A small self-supervised image encoder, trained from scratch: arch swin.
Rows from block 8 of a small self-supervised image encoder, named by matrix and row number. Rows with one number belong to one neuron. Each number is 500 + 25 x the weight over its row's rms, rounded and kept within 0 to 999. All counts start at 0. Numbers have three digits each.
After each neuron's rows are labels from the 100 images, of 14976, where the neuron reaches its highest value: "peak on" is the class under the peak. Only what is clearly more common there than usual is listed. The data: simulated stained blood smears.
# fc1: MLP up (model.blocks.8.mlp.fc1.weight, 768x128), inputs 0-127
# fc2: MLP down (model.blocks.8.mlp.fc2.weight, 128x768, transposed), outputs 0-127

fc1.701:537518466469526545532510521496483468488489475496501514479471524496519535505497486533528468502473535553470458529513436481496485501449502493475508536481520514454518480529482472514491488480517506495520510479571531529494510488505550471537489528494476462530509537518505485548507520521493532508482500537508493467488526520531545536476505488512484524517504498515543499514480492476515472498525
fc2.701:473511492511497533527527455509525488501503553515449468493515543468533480475533524520514519468479505470465457502512495489502507461542533502518537519516518435515527491502499533490519465499548535501493496500493491497489499478514440539468493490493459517486469521497520524466506549488486496483517544520494538491501481504476510478522490538488524482449491548508537488483500517487482499460521
peak on: large cell

fc1.206:472485484481507524520452476430524507500492497532467541486511457507441513478497535486504476523461529542498534464493501518490510489482502461467506530502482503509483519525491531502540539533512490487493524481511533495508500518506473494462501520495533537509514484491480466480501495468519524477469453483548478487476494521539533521504505467570494504507505484539526509474544511500532532495532
fc2.206:508448513481523515474483515479491474478472478482476548484433495509478532511495504526483474481502534502500502482470487505489501493509497487491441484494538531488481503510484506462511516528504481487487542474502476493530483521501524501480541489470477505544528494533476467517521485485490546537502484499480519453508529499498539555514503458528530529500458476536466512529506548517547522541536
peak on: nucleus; large cell

fc1.174:517524522492501515538457466451530478499479493487467518533515491511442536498491524479505521508480529494517516473454453507482514515474517462495488530518475529514479465492493530514509527567526495511510505450524562522498520483515487499504531505479507551518524506514514462495504503470509482500472472512518520506497480509511489507494497466543501564513469509524488536496531530535557522495525
fc2.174:495479512462504517464485514464500475489481468459495552475432473520453529505497493525490485492497525484480525484475490502494513500504505466492460487490517520493459497516494506457514510521533502469501526494487463493535487505518493520463552515450481523532523503552488470507507483465518556528483470503467517472514527490521514528483498477523507549518440489546484517511501536502535517516531
peak on: nucleus

fc1.707:481498535468523488511509520509519492507516492527498517540503516518501445492546517474528452486486490495472515476530479519477507524504465457547471520475529475474475536493504521513485451497461484517527520489499510543535513501521451490477478460476501511530451466534532497476514490519493477522521480516489502525485491487472548503490525505515506497457498468500541509532486495556516544439492
fc2.707:515537547512528474520517519560498520446514508487463542474471495507454519525443501507498455520516506481497499503519483494511510497486457518518478524480490480507521520537492455473509487506479491465540515503473466503520513514524515551526533483513497517485496493480506491485462549482477476524497491495426539510502495505535474524483530533524447466511516463515506494521501534495521511471517
peak on: small cell

fc1.446:515519508497492498513531460464459481546487502530480470462482506534481456503552505514469446488485511486504523518517483509499490450547518457530478483516549524504511474516491520525511463516529487552475499528468486471519480486525497472467552473484506554504465484467524499496494493514468492506521491489521487544505492520487484445484508500508476546468506501522471537499503478515484522463509
fc2.446:518483480521491511504537535526453487503513470481539435532517490532481479515506471503535496525515494502539534495528506504535517472500501478489505515465476504516544551427485500511468472514529451490467487502492500512462443489499505488492491466546512458491501485473469530479537439530495491503497499491530449527503526514530528500524483516486517502490509507460516485465524477512511503504499
peak on: small cell

fc1.2:472475508465529527481471507473519494450488493460487572495482452503469508464520534499521479483471532531481485538461492547498496540507502495516520512510527502500536501512462499533518523495511497495474518496489502494510510472539505507473511493478468529523537445554512472491468496501481511539503473469525513460467497501480481493510501462521507518534512506485473473487527474557515481454533
fc2.2:477498537489520468473479508509497503521492462444508494488467479538484537499463480502479499502470557526502532469448503532496513539460494435473455477461460508523476495513510487475464509536496500510503506476474498489501491480512517499527500475503513500536523494509473495521514454486483509509516476537503491482495503506484503573501497437499492518514523477503474520496499516527561520545537
peak on: nucleus; large cell

fc1.599:519529502517497471464480502508514507541490523462480488482463519473488530507552485503468512466510495509489474499460513473504520511485516487509461494511459489532473477555490521524479522537479503546445497513474468503530550466517456500478526478518528496546471532527483514501506506519509559497526507486506492490529534536461524485521465531514490538540506522507508524487525449515499526478487
fc2.599:485560459479545515474527485497526497542526471537462519537534490491503537477497522488524502513466510494442502498477500513475503517473494503502491502536515461496468539508462484450496479536467508485472490469517497462499532491523487477466472506462482478519498492551533523488526452510521526470507504509530514500514497519494495520484487469479464516489473485540537517536522525494522499563504
peak on: large cell

fc1.115:532500522478539501460501452486520510492515531485491544490463473491512502487494531480524488517515480495521508529512488524458472507516482514547501536525455529506511478545490539469519530488473486519519524524523500518481516491553501474505491451463499545534455486509504491461509501472522521510489502462486522473531484478511492469436502482548528536513474504506546528503450490514534519500493
fc2.115:503499485477535489547504482485500528512502499499537478488492494471491505467498561512527497492515549513461520473463539531501514473467480528499557494508494510473506517443457501483502512546527490540536498483501461465523545460463504505512500504508477479503482504490541491508493499511493504553545465489508519529523509517506507478451471511507469492563513486509521513473472492509502536463544
peak on: nucleus

fc1.219:483511493479542527513545501463540469538545468531502513535462451497492474500515553473520485495459505505477495503463489535465506482512466463463492507516535517508519514467450504527472507475466475503497517534511489497552507508502486494490475509525483480489478494484521434538502488503515489539479485516502504479511492469525514546476544521523483474451472473510520527490480477508512475475480
fc2.219:469504539529523490509480489531493530496517502483530476487510517475539490510494539513511517518446471543532506472462522485492474523501498496522479470485496469505544433531542484498508506476517478528521484490530535508501529508472471450483472540531503499479485494458492501501498510464477491506521466542503492478492522511483514500557500475482545457458553471497487501490525490481493449525468
peak on: small cell

fc1.285:515498485491494492504480485442515495493464495517472525493464486518468527482526544479483521495461527532503518491466499509520489501522504490514495501511481478461491461524474532469514541533506521499499513443520524514485534457524500491467508485485482511520528534535494467455506474466535496475495456540536518507478484472504505475508522462561493523511500493497482526513533502525541555470563
fc2.285:497472503478511521473477506467497471483481449470497510485426494505447521512514501519502485502497522482451494491474480514477514485509486492485449477495540521508476501508491489457494492551515492493494537474453454490532469506534490523478537520452479533538502517523486483521512473478490552545493498501491517469534519510528502523501510500539504529513477481556488527519498515512549527519540
peak on: nucleus

fc1.129:492471507466508490471470528498542448515473504494527515509454455535459491508502540472485505452506501528504520519515446519484512495516522506515503542507470530512458499488460504491505547517525476521462555496505503536483539479537487485482501500492494538516524480546486494510491498521517517512487463476544513514536520459538536521470526518534492483535482482516480507523551505505524494483527
fc2.129:477481530477498502484505488505521501446474460463483508478507508495474530501526507571482526481498533475486530425440509507500498482520463463496461472468525499494486504510491509493506468517521480484481509490488457498525478518489508536468529500486454520533511523481506488512478504462510527488522510507444523471529518518500515537516496502503515558475445500533494509513519531513521530519547
peak on: nucleus

fc1.543:485535494479531552490523469488476528473488501492489505487525534487516502488453483512478499487505508503471501492500468522504495447506514504513525521503540470526516539559448464509511506541501553474509494447512533471436475497534532515500472517498453486518472524470522478520475495509491512485509498503487511496508477495542451479483538541545477499508480518499562503520474491484497505527478
fc2.543:457510536523529484505490522529477514488519538482455491456491543449522496506462515480489527480510507464522500458496518450542513522462466537537495485473509506501518494522507484487530511490488521491551484485486504494560503488512510536518452514523481497452490516466476510513481533440496539497513488535438480484504453501470500520482506478484484483467508511546474505506492510475495494500502
peak on: small cell

fc1.445:483519493511524529487547469495549520485498503467477488514482473475486508508504522517513481500532487495466474520500518534522528460468494471512538528566481496493489505522514499532519534535466516507503517514489498524501471434494507498522460531504489553471489480515445539474547513502514562508479463505543517496502519469484512536504457469472489466505469479529478501496487497482490534476489
fc2.445:539506472501482527484521477478533467495511503537479519521472500550467486482478495472542472535529527459480498547510452487532496466508507512495509498504481536461500525516423495472523464561517524473513507484517493480505506494493518503485526497475534522487528503504501491473494490498525475524480513467467508520529501520523463470461535520531472500498446511513527494510472528492526545468524
peak on: small cell

fc1.535:477521515490471472505537513498498509468466488494470517521472512474505444524488501502556447497507487486497504525516488483524509460497502538541495531508484501498548505497466480462564482495475455500540473468504480472500506467518490508487554476494475488485482484479496492486484526467526499490490501477474484469500494527517465526513574513510454465491497493525521527556506530485481534469524
fc2.535:491496486477530493510509485466518515533511465534479480504533534487520497459561505499454524484449503507470477473468535493445481513504490483530506443529532469497468492499528517505445512516513520522475508507498509480458516486498496463471472530496486500497478544523493528481515507491475530471492528522545524530510532514443539507525468471490528539462507526498525522491521501494498465516504
peak on: small cell

fc1.347:522528483472467511536443481506523508538460470471481482516481469468513544478477506504522523496452499536518493530493475548476481516516515532505493484483503542456511506517479483551533478475501480489507532511481471525524490507513519497519477478507490540513546465512512506510498499536527479525508536514508545460525533472510514480457488494537487472557454494504480499477488516470492454506517
fc2.347:467528521512517462521523503536463500474542510480477455457492520477519555522459483468479543500500534470502481494483509446495519491483512491522473500465489495503501474551500502453548485501495535527520506487494506488489518504540505524524490474523495499473461514470524489504516543506534513458518513524481522482500465494523460553483488526465446491477526504516484517497498530456468529508506
peak on: nucleus

fc1.178:533521488458510533482509478512462470531519512529468511473457464487541486481473488480498463497521539470488465476516524501479497489480482478507462522535468468517531524511443509462494473488532553445533532465470484492476510507519493529477505493507514485497496528478518525549485497541515538500469520484501508493492531509546466478495496506494475541530496537513531489505490529467472504533484
fc2.178:493529523479531427466492512524496521513530526535474522443513496507522545495485470467490536488539468474484507487483522492515494492511516495537484488498486538499469463544498479510507488521449544504514539469503523462504495542506541491511493477491524515523483500490502521473516519483524493466543557463504501495489497527471461535489488521494468501508448490511474488533472520453484502529490
peak on: small cell

fc1.563:508512529484495492465493511503469515505521531456505487465502466485496536485490476483492508469543509520506490471436530507474499505511457497529498471481442536547484462571519502461468470529452490526504529509539507453494521504526531463510473489483548480502476519547516510536517525517472531501505488531492479523506513492475495525503508527519489506547514469493513484477504475511466505522482
fc2.563:498517458531473473505489454491485473554490493492513502560488491523469480503520517517559482481494516489461541508484511535537524526498502516509522520524528507515497563468439494504503502504489480516476447475499482495513472477524503470447510474459499489509509483522504487493529497508536516513534471501546509512471477562462483508499510479494467485493483506555539522480516486525492487478516
peak on: large cell

fc1.111:487504528440525510460469502525502481469530511515451496498448454487466482511508533470495505488543445520486480533484483508451520453484504513518499473530533516479497497525485492465476483534481549485489515511511524484533529492472481533508516492526483485503476504514495507486492470485510518527511496471540463499547495475516497521481524506552471495471475497531554500481490468474488497451464
fc2.111:471526530507490499499505488501478495490487540500458487472480518467494504501474533531461555507493513515513463493516516486520533498483485485557473490494524459507480465535519510519506498484504472469536499528465523522520512485542492543540500496508509518492462572469483467540497538491487517514485526533472533445488472508479515527522518513473500470439510490531478493506517468539514465488522
peak on: small cell

fc1.301:473523501487520516536477500523517492538492484533469503468472524481496495497524506485525510548471477493445518567514489488513514474504499557451448506550501479516507509497504492469518451467493477531485517516514469487501489533525503528522496514515499536478527515525501532469452477566479502497532553473537524467487525491508486516500467511508511514493458516502518486527488510469540495504519
fc2.301:513524526517466474512493520551443503494499536464525486482473507491525497534479512497490520486536530501542497487533514519531539511498521475538475500465477526513541483508464496509577497459472495482529477495464502487518480472513491524502519500515513482470516489460502482536484541490522491495550488499442500488468445488523464539504508491486483467503510513509485499500467488477475516436502
peak on: small cell

fc1.112:551484500529480521510526514511496490478515467512541540521515473546489520497498471449530473513522495557482508537527461506462519536516502503537487502467461530496457502541499499496501511477484493447458487475528506470483487450526505482480526486489530478502523495544464480513515479537524512515445484497519476508500562516504544528490508524512525512472488481492531508494522511519467499492529
fc2.112:476479485537514464503536472504498524500520514438505457509518532459523522523510522555542496506433509487503524456476528504523517507492499456504504506461511462530520511516481497487527476518519446527487489500513510466481489481525487489492486457534490505486495538495491537485506511472495455452548500524513518500493515537478543529553481495471500481473492480518500518483510515542459500507486
peak on: large cell

fc1.473:480478447449507543484533520494506450520476505496482520510472467469468487521509484473531452533484529497459491580526491520476530500525514503491512532519493514520504462522514457528496505469450513500506511490482536503518545476523500489473520521489465480511501498501483466527495486513508483533523486493527515479508492492473521549487507514511461469532454513546531495498513489494543476505537
fc2.473:459471535489517469519498469517510524472503516500478512462464505451531522525525469541473562457472529456489517427496535481464489544503505515496477482486546496502498500512513521518523517501510509487517528501469474524542510546524509520475494518526501508486476503505495535483495512444493495480537540487472523490514494488462486545524499470518553497522489495511522491512521458500475520495487
peak on: small cell

fc1.483:524531503495494528501477475434491529504470459509469518488475474507494538480499510474469474514459530524512510465475486501507510499517535494507530543507480507497469490496478539469520538540531496490496530460524554497533522480498505469507536461489484497542518531509510466507529497474528489491471497480568499506469501510512515518479469470545523540532503494535484508525505528530541532474526
fc2.483:526471520476493511473505494513480469482481473480472552460451496514461516533511509556517493510497527489458511501480477510505504500489499486488480500500532533510471527516503478448516472517518503471502529490505473513558454474501513505497534503442482556548516486527466473523486512477487563522484501517464517461506525495488476523497505471520513507504463496553477529512490539482540498510519
peak on: nucleus; large cell

fc1.652:550509435509468502505462528520481492541499490515462483485481491474498510468477502501505485486477500534489475531475449490538493458552493513512493516516494494484477465475481496548490471508493505476515535483489513493526542478455506469498501487484541490471485545517469521472521538506549559518502467541537512539492534498519506484469537482501506525541462494504506489485501506453499484488516
fc2.652:516441533515496514540463548511461538458455525490518464483530525488497482498444489490461507580481482515507514522506505472506509472501504502467487473468522515489511503499563479492445502505548512504530503471517469526475466507466481521553491527521475504479521481475482487511495479490487487517465525526454478499507503482510489481498529502479517508467539482468474505493514512493508515507504
peak on: nucleus

fc1.288:496482509530516461482494493515501504504524534487532514474475525458537529486528570479480545492458499531500497441515519482497451548508484525505489487475512508506508467510532487521540524482468490518490502510514525490527533503517497468514457502509518519516495523504479539551485563483496482484527444482478507497507499509463516550515466468490529516515508471520505493490498467499470477550519
fc2.288:531470452492485528495508499469492492527482492530503498478528474557486484485520495512523436508528454475458488546514468513495505467541487499448510525485520502482455531465488505509452498536502508518460525507548484512447471519498520484497497474482506512545502472520504500459518467553490482511462534461525514526509530505495516465484502530544489514530480518484515506498517506507487520525488
peak on: small cell

fc1.309:469532543522517518483483515511525484520496481521437514530490477476484471482492489490552467515507522508480512552490480534509546493515500496517528533486521463501492500512486460476528472482454506441497457472474487470520469464520502488518536497515502480504516490478536483508508517494493519528538457539517518458471498516527446509508573482522471465487497498512537492533485509505510496486503
fc2.309:471478504506530504525490473487499521519511500490502472529514527480514500492535493506488529514443496517461495448492544514444469528530486458496494475503536466497490489491516534522453498524523503547480502516512489513470523514485463502485495524490471504498487532506519507483519498492495507458527521522537508517534532505443566511526431455473532505480528541492492505489530511520490464543511
peak on: small cell

fc1.157:479488526481509533493493476516509470511527486550500510480476509537500474497481550534507526474510511504491499532492461515499465496521508498487491482551513479544515464517444496489484516502465504457521459512507530550533479469540473487467474475472493496485467500537475470484508455536522519539532496475555486480504465491516483481448487527546497469500498500522497499486544478493522480492536
fc2.157:470531473507547522473527524490461523532515505514483474473506527474520486476504506487458529490489480516512494488482490442514469542487462530523488463511522513506519492517533477460496456482499488512569521508499529453511525504455459475483485541492489486452479519534496514503510519495473510493492510489502477458510489529461483496538512473467524500480555466489477518520542514477490463481481
peak on: small cell

fc1.588:504484480459532511535506489470539480510464462538489547513516484514472492468498537493514509486464541531466527458469505491478488528468509449513531542507504476473495535514510525489499529526506478466525495504525493508510491459530487493464520481504491550501488497479500478471506480472503499462495472497534478466509491478507514476530485459544522544525463500541497538500489543541502524496545
fc2.588:500483523481510511476486527471498482482476447470477531494440471521457533502501496522509493494507543501489515468461481504517519501482492488486440492482510535496458493491483500444508498545520491467511519492478459507553464517520520512480511509458498532513524484535486477524512472479492538539479482494468525447502510491505502527509502488532510542500470474555473512526512538512549530527512
peak on: large cell

fc1.268:511524505525535492503514519509513475488512491499443532489505528506484494524466487501546464502493500497516505504494485506483466496478503518528537533509471515511536523511474479461530461452485519441537525488506507517523496454522496504476513496517489471494511542543503499491480485527519503479474461540476505482486491531534470537528549511495472477472469453516569499492447544488523477499531
fc2.268:477519478490532496496538482477509500514521475503477477539541543481517518452547490528497497510474514488450509464467532496483524485514480447503506470529500463489490479498489501483486478533539504541471506492537504481473489472495470488446498496507466514514463516474497520483536475480481475458532505489523513515537529545480549521522446517485500523493486543489498535520526522526507522545520
peak on: small cell

fc1.135:475507492495475505488509490507471506491484458461506499485470519482498524509548491522487490516524515503488523508505462476457472519491483508460511527520477500490465524499521470492467517543516494535515563504528496517527518474538486507518518519515472538525450536495506491526553487516511567502515538532494532510447535453462493517514497539559530524479503472503500519493487464468538485506485
fc2.135:461551489479510517479473490503538512479513531503520545465530515496496508466500479491468489501489494476512478498496485494476513467504486508492542491544515521502512476539477514511529522491520497547501518508474498477503531528468476511471489507486513500556534482509510507476475509493513476489523514453466563470564501490504488507494446510502474495513475532441493445522501570467491465503528
peak on: nucleus; large cell

fc1.549:531499483436471502478509472470487468495483522495509534505498456532511456484503519512501491471507452528479528491513449523505514467494533506515512524489527517510486524470461467513494521551536481483497525550488453474482481508513468492488501455451525473551470498526500460509491513506485517502506517517512536487504510476531505461445538478509511529536484477547512474503538505502519487479513
fc2.549:529484452501461543491533481493496499499495519500494507508529488525486490497519493496519445528549470479472507537504466496488516463524507512451518554522521487495472565484471519512471491514509482464447506506501474508471475535520529508486530463485519517542501479507504506478498455562463480534482543486530503527493537509497484469493508551522493491506444520492531495499503488497486511495468
peak on: small cell

fc1.430:510510479541517504446527484471532512528526493522473494498505499456460495507510545504470458526501499503489494549538474493550503464518484516546535511525493461472446465503492505528526505545497495467486523518528495460495501463482478487479513481466453529484489532497517481478541489458514532492467478491522523494543520528503493489498487516522481499509466509472456511473528492491490517452528
fc2.430:509491509507479521529499492487479534506484473498489475537524516521439493496462476478506481552526506442508520523527517485519538449484486461491509511470476514502520524499487495494483498537533505484514479467491459472454445509483494488515494500525515505484503492480500475472523466480516450496513485495513473561515525513563527497516515498506460491492525535459487519495507557508542555499509
peak on: small cell

fc1.514:485527483516521481514522485518535503553508513524445509476518510502505536504467497505504486483505456502466457545533464531494521499482514547496521461562543497493463511531512490468515498491488517466481517473468529448490514511528518524486477495527473536485455494531512542488550477516452536473491534507533520470513486524497466493516490476541500502514462496505546502494504509484511487496495
fc2.514:490513501558504458520467520513507490475477508506533470495504530493502483507502527478496483520488515517550522523514539515529519509533515464533529505478468518523539449485487552541554483504486488541542469504529521483511503464464486467510490524503500535418515518464506475473460535470498492510540458483500508533497486504521510466506504508526499484502489498506464490482473504513485543475512
peak on: small cell

fc1.284:537519464462488515511526467455506482484492534502487510508444455495510510546526478504504468472501485527476487527508482491459509492531483481533498511533459491456500500505429511554498486482481522515524529517506514539479490520478529537507516515492520495542506469542510467468452491498508528519498464528524519448491513463488534517512489506519512516471512524557526501524513470493478515489501
fc2.284:516500493532507444516536455517528465510497491516493517503470486539501509527504479453545513459498502506510538516511504545476503500524567487485523503472439496535499467457460498515513484503459470471503479478459531501486500537517463499513488489515547455459516501519484499480506473538540496502528498510468484477488524459504506523527454478514481507517469495498507494478459494483481486466509
peak on: nucleus

fc1.607:514537452479512520493484478489488489528475513481505495500513452523490503483536455501487503525458522516493448537454491539509476538504477513493541520467461535527518455535473553500470481500508540478479524531506519501494498495464511457484479506460506555494489522496447466508511540508495481528527477532510499495508540493510507480440521522503534487496497496469513477454485489503494510487522
fc2.607:538502541481508541478478505465498505496486485525512520501524510524456506512456496483486449542484500518516472549505470485490529478499510478492472489498512519490474532517540466510477521507533518516518535495512500523485467485502495515543481527499504505507493470483488459517497481519436508556436504522493472522489530485535467458446541492507478499500516463450479500509537537474538495509508
peak on: nucleus

fc1.164:521501504469527519512471502429507507493473466516506515514498493523453503514483493498469526528464531514481502502478461500526533493496523456512511530483485515507453493528482518505549543542522495478480509469528525492525507504513507455465528521493522553507482518505491472495528485474542508473479460518536520487492469460486540520503499457544486535532494519535484510475515555532530509509525
fc2.164:514456527474512497486489507488505459462466455453496553481447487517472519538508487518489487476476521500486510481471486525511504495519485459480456475467514512504469501505498498486519499548543476480500525500482474521537458486498497503487536495483467536515534492535481450511502485456480526530484471513471522460508520481509521525501519470544515526498453468535484527521512537531535504519520
peak on: nucleus

fc1.674:501490521522517495510506474497465478514538525543451528474497492491533485467479469515487500527512477490507481532500535461488513508521516539506494507543536452508536562533488505474497453474510545529510512502442538477463533490498540523510492484502504456478471497484544499503527507503489513489539532495489513494537489501478504488487505530508447463502503513487500487535498525439531479507455
fc2.674:495490519498485474510459505491475486459474522440495513476444480474505519527479505502501546502534528485506500470520511538542499532494510504495452515488502506516516483514486499497541517479479486459555494503516490537557498501498518523523535484469497507491525512502470464516461535463524519525509521510446520441467468467514487501497518471522524469515474478547498498504452462520506495469486
peak on: small cell

fc1.582:505486459502494485457472485464505500529515531478484483462478491509448493527515529485504502478546475545455521548494506487439528516517502516476498488530461500513487512522520501525510535505511503513474532467496502493499524495513477461474490478461531528512501472544516498489538491533467515531525458507520491547510553524545535492489488520520460537489525498525482473527534479518507506542484
fc2.582:464516449524518458465558464523497524491533497483474511518508510481536518471504501533552519479477487484494549481472518522517487511505478512514480514542504479510537534482484464460499471537489458500503475505494485451501519515503505458447512528499492469506534508504505529484527479505520469461536478487505522507484508539454529514528482457473498485496486477534498514523552500519508491539481
peak on: nucleus

fc1.500:537492532472539510516546472488482499465499535494461538472501500514507500522482492477527467502532495470460479493526488489515495458488471508511529538527533483511523505541467490512537515498483518486528506496502514459503500460539459534467535488504476524506449512508515511518497490516548505480535529526491471517499483493569484494484546530496469496474482476564512510533466539497503492478517
fc2.500:449529529500511488488500466511501528528517500514472500464524545435516497501499543499469530497469508528481486469467537474523497542476498509578480458502516489501493462543503474511516511496461503515538510487505544484523536488529485520510454526506491504469472538478496513519500534445480516494490475535490498486493486537466497526529511460465511481472492489532499529495491506510478461502517
peak on: small cell

fc1.613:510504523457493520508460468506519435481500492461511472512532457509484516482545467535517503471448494499471453515516474507464518523517481482495539536519517454545511513499502559522506488526492528465497502492495493511486480475540523476531519466515517514528491519483468490542475552509473521476514501499499536519512510509474494489464503507471538534468476525503548502463499500493465518511505
fc2.613:490485449529506525484499517506481485516454480499505515505488527500519480435525521542469516536518519484502528506466509476520487504503441531505504447535540506468524510473508462496475474473544494536517471492481454481506470509445483471489486544459483530500496502539519545498519461476480518494486515511498485521528489508490486490485497508482515537485496527458511517545549497490521459519485
peak on: small cell

fc1.310:538531526479531499510523483478497473457509526504489515511510485502484464521494518495528478466514509483470472484498458539456501502485491514549488530506530456474461514488479495432511494559501515480491506461499494526483488472549512480453477521482502475480442507499459521488490535463485536514480495485487498468515482481459461536532504494520497498506442508515536526482503529498516529485527
fc2.310:470526518514520524534470493499503532486475504500435489492524552468480557468495492488455495542475519469486491481455529475502534475490488484514489464504481492518500479522471466504494494539507522514506532473477500478544497483489539542526514533514493533484485528466519498494496489453507510500520510554464484494508475513527532563473499508494484529490474491502542528506480510477519531521553
peak on: small cell

fc1.104:530513521521534529465545461547508497513538490526480537491469508476508468483483512520535468508522499504452503504511464514506521446486532542525505474490544476482522505504493472486471509506527517481519483462470479479502486499514514482517469528494484488530509468483452533517504463531480544536505504522521519476497509542470451518535531527537479490480458464524547513511521507476484499484507
fc2.104:484505497522503475513473467532490500482478480486492447511500551473481515483516539470481529494455526484530499492490559497539510529482493461536536490499451507516554479495500535533521506506474498513538441464532520479494488459494466467508484509491467498489516524477497522508522506462486478503507469524500471536474485533475531512518450452508509503465503541515467501491497511528487527490534
peak on: small cell

fc1.113:482537522461565523513505508498485486486546487526483518516464507476499508458517502475499534527536488522505456491499517536461475510516503491478470474519484515471482480490496499524458519457472482435517449554510536508522529512502484485480492496477502474528462463548515497512525496473520564521512536518505467515516485498533499540519484470462490504464482494505498504472521491520507468510485
fc2.113:497522470502465502501537484505493503501482494474498448516564516489542489485492479536470529492495521453493462516476517509536514502518484500515517511511514446527465500537493521534493477531505488512473523542526518496486473521526466488502526485514486515518461508495519533463541466477492499430534499520518514477512515559463522525525482494482526501469479506453550501515507480479459468509523
peak on: small cell; large cell

fc1.302:506498520487520538536483486472523491512465468475500552509515508489487504482516525473520496485503530506467523530494472543515529490484514464537478487542482531481500465486493534501523514547485461472506538512482526470521531457514506483516498481493473548517492505496480465487505517463552500524495452522548486482507484512498531500516504460579464507494476475536497514493516510492545497498552
fc2.302:495439497460485504471483493482489448481474473444508539467456485514469524542495486522478482506479534468491500448477492539472500497525505454483460478472487517530484495505511519473482495536525480481496536498479472528506452507521526525501544476482503531515525496512470496499484473482499516527484501499459514487506522503513550546504517476544536519503456499537470520492500509514519528508535
peak on: nucleus

fc1.734:470531486503516506472514479493532506458510513540460537497510512491514520509569483510501493532473500523509476488499495461438427535535470492484486496507497514520502464502496523536506491473500504526470523525486553485489504494549503485491507484479496521520516476507480523530536497485481484443548493518495483518472503469433500485532446508496543517512470476525478491465506507491490480525507
fc2.734:520511504509544543532463470486546512511510469535508480528520513511489513469514530511449458504451487546494495537490462498498477490459445510500526471478515508449467470487512480525482520496529476520492527516520518484507501509496519496507487541490454502533482476512454506522515473511466522507463485531540493495524521505516525487506524463520487517478506479462489505490566524512548484529518
peak on: small cell

fc1.327:484516497468524536508470508527483507482513546488458529483487462483469529495520477506527523515515480471465497486499456501469484511500481470487519492452470487538461494510504486485513463525502552450500540509482535483493552507489523518480490474509520502537453484511468514518504509542485533515523484535458527473478529472517463504519546554504482489522453515526490506527458488486497527512485
fc2.327:501547482502539507527491503542524455493541508456468494490459536520465506528484518492477478505493488520498515489482495544571523503479479530540495515543484512504541468496454468494556488493507461529521469493521514459518510461506498529494539500463481515478477527499514479437494490509523481507527459521502530494505458524509480509490512503501454465499492493500489482495484507498502510441489
peak on: small cell

fc1.256:501494507495482498535497477513553492525503507557474497467465506536513481494491509499471464534493469494505479512500454464465486522508504468534496460522493469512513503494483493503500473497521517475490490537550481486546516496499512474463531465496514563495462494551542512536472506511473475523516489515545515539527524492518486487494500501570468472476470479507522525522465541521476480510519
fc2.256:502516454536487492486525506489479493537481509499510495529497476560462475486497538497549466535503514498485522552523490528558528485482514523476524546480472485520504541469471492518493498548455492498523474498524469468473467465514511498489480457466547509519526497508512514451526476468518489491492498490531519543468474546488517495486532492511480466526488478546510500498512505501513513479483
peak on: small cell